config = dict(
    dataset='rendered rooms with furniture',
    image_size=48,
    crop_scale_min=1,
    horizontal_flip=False,
    precondition_frequency=32,
    max_precond_dim=1536,
    steps=17200,
    warmup_steps=1720,
)
Rows from block 2 of a small segmentation model, named by matrix and row number. Rows with one number belong to one channel. Each number is 128 + 24 x the weight over its row's rms, rounded and kept within 0 to 255. All counts start at 0. Numbers have three digits each. After the name is the row's rms in percent of the matrix's.
After each channel's rows are labels from the 100 images, of 14848, where the channel reaches its highest value: "lies over" is the class under the peak; "strongest on" is what is common among them. Only what is clearly more common there than usual is listed. The data: rendered rooms with furniture.
# convs0: first 3x3 conv (model.enc.2.0.convs.0.weight, 192x192x3x3, each kernel summed), inputs 0-47
# convs1: second 3x3 conv (model.enc.2.0.convs.1.weight, 192x192x3x3, transposed, each kernel summed), outputs 0-47

convs0.121 095:121105091187121132098162113130116151067107130119154132121117092163140147118088096132155083099159127173126128143122153117139100144194143075152123
convs1.121 097:110127127139108116165118153129170137139125109130099104137130096134181141072127131102110098138101144145119145110099124082114105109128120143132076
lies over: barrel
strongest on: barrel; largest object: barrel

convs0.152 101:138116133129140137131111144118120180147105089127101167133121122169142147131139128132159128088161138132136105135140092170126091127122064120151102
convs1.152 098:086127139157136103115094138135095127085121114133132100111077107103118128138154147140102108133149154116099127183145120169191129127088138094110105
lies over: flower
strongest on: flower; largest object: flower; count: four

convs0.44 102:167081125131161115091107120113122118188097127156165115152164117144192130123107107166131142141131148114132147106106101114130098144124118101143124
convs1.44 105:099123116085122131158117094139092113134162171140107099122159112124099094113137130156129149132125120138141133162112127148107198117169114150165119
lies over: sofa
strongest on: sofa; largest object: sofa; count: four

convs0.93 099:160159091168117131124132073141095099184141151135119150137096136119119088181117161134151120138130119142155128146151126094105108136149114152143133
convs1.93 112:109123151109129134107142114141102150126123129132152182179114108126156106142156144113113153151113180142118099128189151142147137126125150139158125
lies over: wall
strongest on: count: four; dog

convs0.110 095:163110101121116161172121101142127116139105085108213129173096129134151111094144137151143138130097159108143109118146155128119094137128110151156119
convs1.110 097:132148126119141124148128094064101126115117183122124151153171157135143106110134112145136115132116094122140154139181114102136141153159097134139144
lies over: barrel
strongest on: barrel; robot; largest object: barrel; largest object: robot

convs0.6 104:148127128169092165144112145150098160130107120074132126194134142086124111111121104183084171144123109115135115132111155119130116139143132150133122
convs1.6 106:132156140127115158102140148117134110105115119182127126125124140134125120130132097116154137131136114124120155149116089156132072153113145153162176
lies over: table
strongest on: umbrella; table; largest object: umbrella

convs0.42 103:156120098147099158131108149138149129172119115141182131165130124125146118178098161131098103157112136119142141115135124095141105132124126150149125
convs1.42 112:111134153117135116158142137149111145110160154163138160131140116092144124155112137165143151119121137154144115143134173098170148145107097132151147
lies over: sofa
strongest on: sofa; largest object: sofa

convs0.160 090:196130160150110110159101210138159088180137139096140119158111135161111116089116137089119102095130134153144164124113131103128136131151115131096126
convs1.160 084:172128124104154147110124159143128156143112119138151104143106166096176129101133121120096174126133109101160083114131072167114114121114122126159133
lies over: flower
strongest on: flower; largest object: flower

convs0.65 102:117115129155102154122153141120141127159151074126109166131156164075141111132104152178136197165110122137159118096101094127105091090143138120161123
convs1.65 094:112118096153097106105134139143121136112171213121163135140122119111145167111177114133151129155123117122154117133142127138115111112125098116130101
lies over: arch
strongest on: arch; count: four; largest object: arch

convs0.150 097:125127127125149125147141101142145091145153149142115150136116147099124139119115127124128145155121157124095133155114101087093127105130112161092153
convs1.150 108:131105077157148095126139157157112158138156096123117103125159169156137151083138128097149150125139127140082146177127113140152057191132124095149126
lies over: arch
strongest on: arch; largest object: arch; count: four

convs0.122 091:109136112172146096082135113156143141079156110158166140113171149085134157134095111131075170111106126110117118141138145101061097138156128119161098
convs1.122 092:166122133113101189147096140117104145100089079136150089114143105138097122101135136124125103126133115149099103148139138147117080135142080163102151
lies over: floor
strongest on: table; largest object: table; largest object: barrel

convs0.188 097:112104137132102111118120161159160122145152102134141157168133119116184101124164119160156126148111174136090138154119143161125157136170140096138133
convs1.188 101:136146129148131169136140125135153121117083089092124123138147139151121121143117145100112129124180147133137140098180156131131156171121136138102125
lies over: arch
strongest on: arch; largest object: arch; count: four

convs0.177 093:175164136167117085142142123151109170127121149129101070106121122113159139137102109141119148137157137129138156128152143077131087142165096115145116
convs1.177 099:117094125139122141099152116138128128090131120160167150125158131133125151134115102184079079146081149100137123101087134144140094112105176195124126
lies over: flower
strongest on: flower; ladder; count: four; largest object: flower

convs0.68 109:183118128121132134149111146166109138143116122096151120165114112127147131135156113137122119135152130178142168146111085112124110127122118102166087
convs1.68 085:109109143114135120088156112186147115124154113169158101149127103115129123124135116079098153146084158067107097128099079117149123153123133118107068
lies over: flower
strongest on: flower; largest object: flower

convs0.32 103:130113106111153138126142117141148126127114103097190092198161154090137124125128142110124122140155116133132128119131187089126112136149058127148098
convs1.32 099:175132159115142129113112126120134149121125112151101155142179174144164128112113135144108125134138143136141142073104132138129141142214146105164146
lies over: barrel
strongest on: barrel; largest object: barrel; count: three

convs0.77 094:127098155102122106143145161144160137181140113164128123129113101091123133090141159147140130172106138103128121116148100130100116148173131143145116
convs1.77 096:102100153176134107124114163117151106136070116107074103106076098151111095120174113105117157132151110132132119079114144090176119125111142118105133
lies over: arch
strongest on: arch; largest object: arch

convs0.127 085:157164152120096151140129133133107148138108138111175080157176082141122150150135141143129100123115109152123094155128170120113102114191140097110083
convs1.127 099:120106177126143131153173160143135094110117136117134100127142115120148160127123189139091146122122123162094090119112079131103087159164140143111099
lies over: barrel
strongest on: barrel; lamp; largest object: barrel; largest object: lamp

convs0.191 105:189125147127121094151140107111111123128162159135130147166107103126104160126134137149156136151090131185165152089120114148112117096147093119169104
convs1.191 098:100092116140172133106089117106152116123107085104155125123127117133103126159135143129119115166109126100084119125085161174138101123097107136135110
lies over: floor
strongest on: flower; count: four; largest object: flower

convs0.87 102:153134134156124097108131151172111132149142124187129138131160113134133140138103140144143096159143128138088122084125120126129124134169136177168150
convs1.87 117:108155156132133154124112154130177123134072128129150147168114120115121109133132183149144107130135153115176126131208110165154125127112112147120150
lies over: wall
strongest on: door

convs0.186 100:124073156112149138141154159128086130117129108148168116170126149092140114127124131156101132144136102120097127140115119143123103070103141145144108
convs1.186 088:109178118128145165111147110141130128093171162120106133133108106135103120120143107130143122119124117158125128131139119089112188122142140140134137
lies over: floor
strongest on: ladder

convs0.172 102:121091131145146152162106173124113133130119110135188142154139139115115112149097156154167151094142134130137131145117128112123129130165113188122144
convs1.172 101:120158138119124155145146132150143153127131161133148135124093123156144113094113162148109134082166120130136128117106172097085146120165113188127164
lies over: wall
strongest on: door

convs0.146 095:126098125109104169115149177153102196133142112082163146118088109093111126148129093118116144108142134136148148125144136120117137124111149125177121
convs1.146 091:104129130113171144119126105113120103103123120136135071126130138141118119136149143110132124136148111127118100125104118104121101135107146132109103
lies over: floor
strongest on: lamp; ladder

convs0.28 111:140125149110141113108121122117107091162142144122177141171142142146112121115154114160108149175128121116091148136111102113072123112128122103121091
convs1.28 111:153111120155140106137123165155130173147090115200108133091123140170081118119147158129099119093112114152169131146104144138128144140134129104121132
lies over: arch
strongest on: arch; largest object: arch

convs0.52 091:085124125151158095144115134120094114122120107141137139142152145124113142129130131119146117107138166107073146162137093095141145157133082102139111
convs1.52 114:081129131129172123158144119116121148111105131127101177120141148123163104152148135159109154116144105130125139083134150124176108115090125119141170
lies over: floor
strongest on: count: four; flower; ladder; largest object: sofa

convs0.84 105:186120153118119125156145104164122132146123108112143130123104126114130130132075094191120139116125132148146105083076126105090113138104114140148089
convs1.84 094:108149136122161138120110109134081157086125175142171124160116134128113137144191082167132131151154102125087139139143121161129107099127127157109116
lies over: arch
strongest on: arch; largest object: arch

convs0.149 113:150081128143111112161163147138136101161098091134136143120130134110110147146099121116176143144121141123125129116105123142132151157115103113135143
convs1.149 101:128121111118138110157132153090132111137094122146097067070091149096125145106123139111160116120120133177140125117111122074117157134158098090070153
lies over: floor
strongest on: chair; count: four; table; largest object: chair

convs0.97 111:125148119117149138059125143155124167117136119157126147156159156119125122132119145154147147106117112092114123124133120152115140145128096129142099
convs1.97 098:118129121112152122056139107117091148116082117108121099104106066146091124153126101128127142106139129085141159180124134101128162135133091146102123
lies over: wall
strongest on: door; largest object: arch

convs0.60 089:088104120090166114119149156137114151145144102146099129115067074139170118139145119128092183084127116139163103132128137132103096110135146096100113
convs1.60 105:148127091151120125113127102137134131116127087089130128130127105104155125163135107141142108130092130143099170069113125100155125088119067147130115
lies over: arch
strongest on: arch; largest object: arch; count: four

convs0.59 094:162107143144149086171146109134141138111153132128152095113138141154109156136149155137111144136177141105149141127098158191150100127154098156146173
convs1.59 101:113145124087114151150153114140085107118110152080131150115132147124175097130150119126131123105124154131134128141134119103113146119122131125108115
lies over: wall
strongest on: door; lamp

convs0.147 088:148120142129137105117157131157085118175089107154140126131148142087152122081102097131137114163172158140119120148103089170131090118120159122122093
convs1.147 088:107103184137115135082121150137102148191170150145111104122150144165143142139120131085134115133144112144154101109088126121143136127126137132121130
lies over: flower
strongest on: count: four; flower; ladder; largest object: flower

convs0.67 099:139153101150121110153155128131100146144131149168134128125143103122131122142112135115101146117155152140133141117139109129120094116131096130141168
convs1.67 106:113126134111121095116148157179095103080103195148154136152102098152136132080138129115134104152116109127137121176145090113132109151110131124108106
lies over: robot
strongest on: lamp; robot; largest object: lamp; largest object: robot

convs0.175 101:126158140104106141116125127115130086153139145135123120095164123129144162146128124103084172148107158091099128127120162129102118128149119105124147
convs1.175 096:136103113122126170136120112117109113191136080133098097130086112136151126124167128091139109143087118176121118132093098120131124122104121126130123
lies over: barrel
strongest on: barrel; largest object: barrel

convs0.41 090:115159127108130106143127116145115107166132111121173163095140162123137107132118145139094091080115101156134141078139165167103129160102126166121135
convs1.41 099:131103146145102121132085149104079094118140102091059138159117151101108124118125161095143130120116181127114128081109115103161098063133137108098155
lies over: wall
strongest on: window

convs0.64 098:109098122139114121119145136133087166177150159121117111155114113142126171134133088155113134149149151129132147135109136090092121095114099123142089
convs1.64 093:130115116101116120137136113165119133123167132106151107133107142115090163141171130113125147135139128186169122156131145139144062138099187103094122
lies over: table
strongest on: ladder; table; largest object: table

convs0.76 106:163118120111104129115153102170115173131113136126133154113109141119171154153126139123136166154123077134134096111096116131083096147168126115184107
convs1.76 093:073127116152115124139075115074165106160130099129100114107155143149114092086056132078112081132131138098083150121147128129179158147149135150121101
lies over: floor
strongest on: sofa; largest object: sofa; umbrella; count: four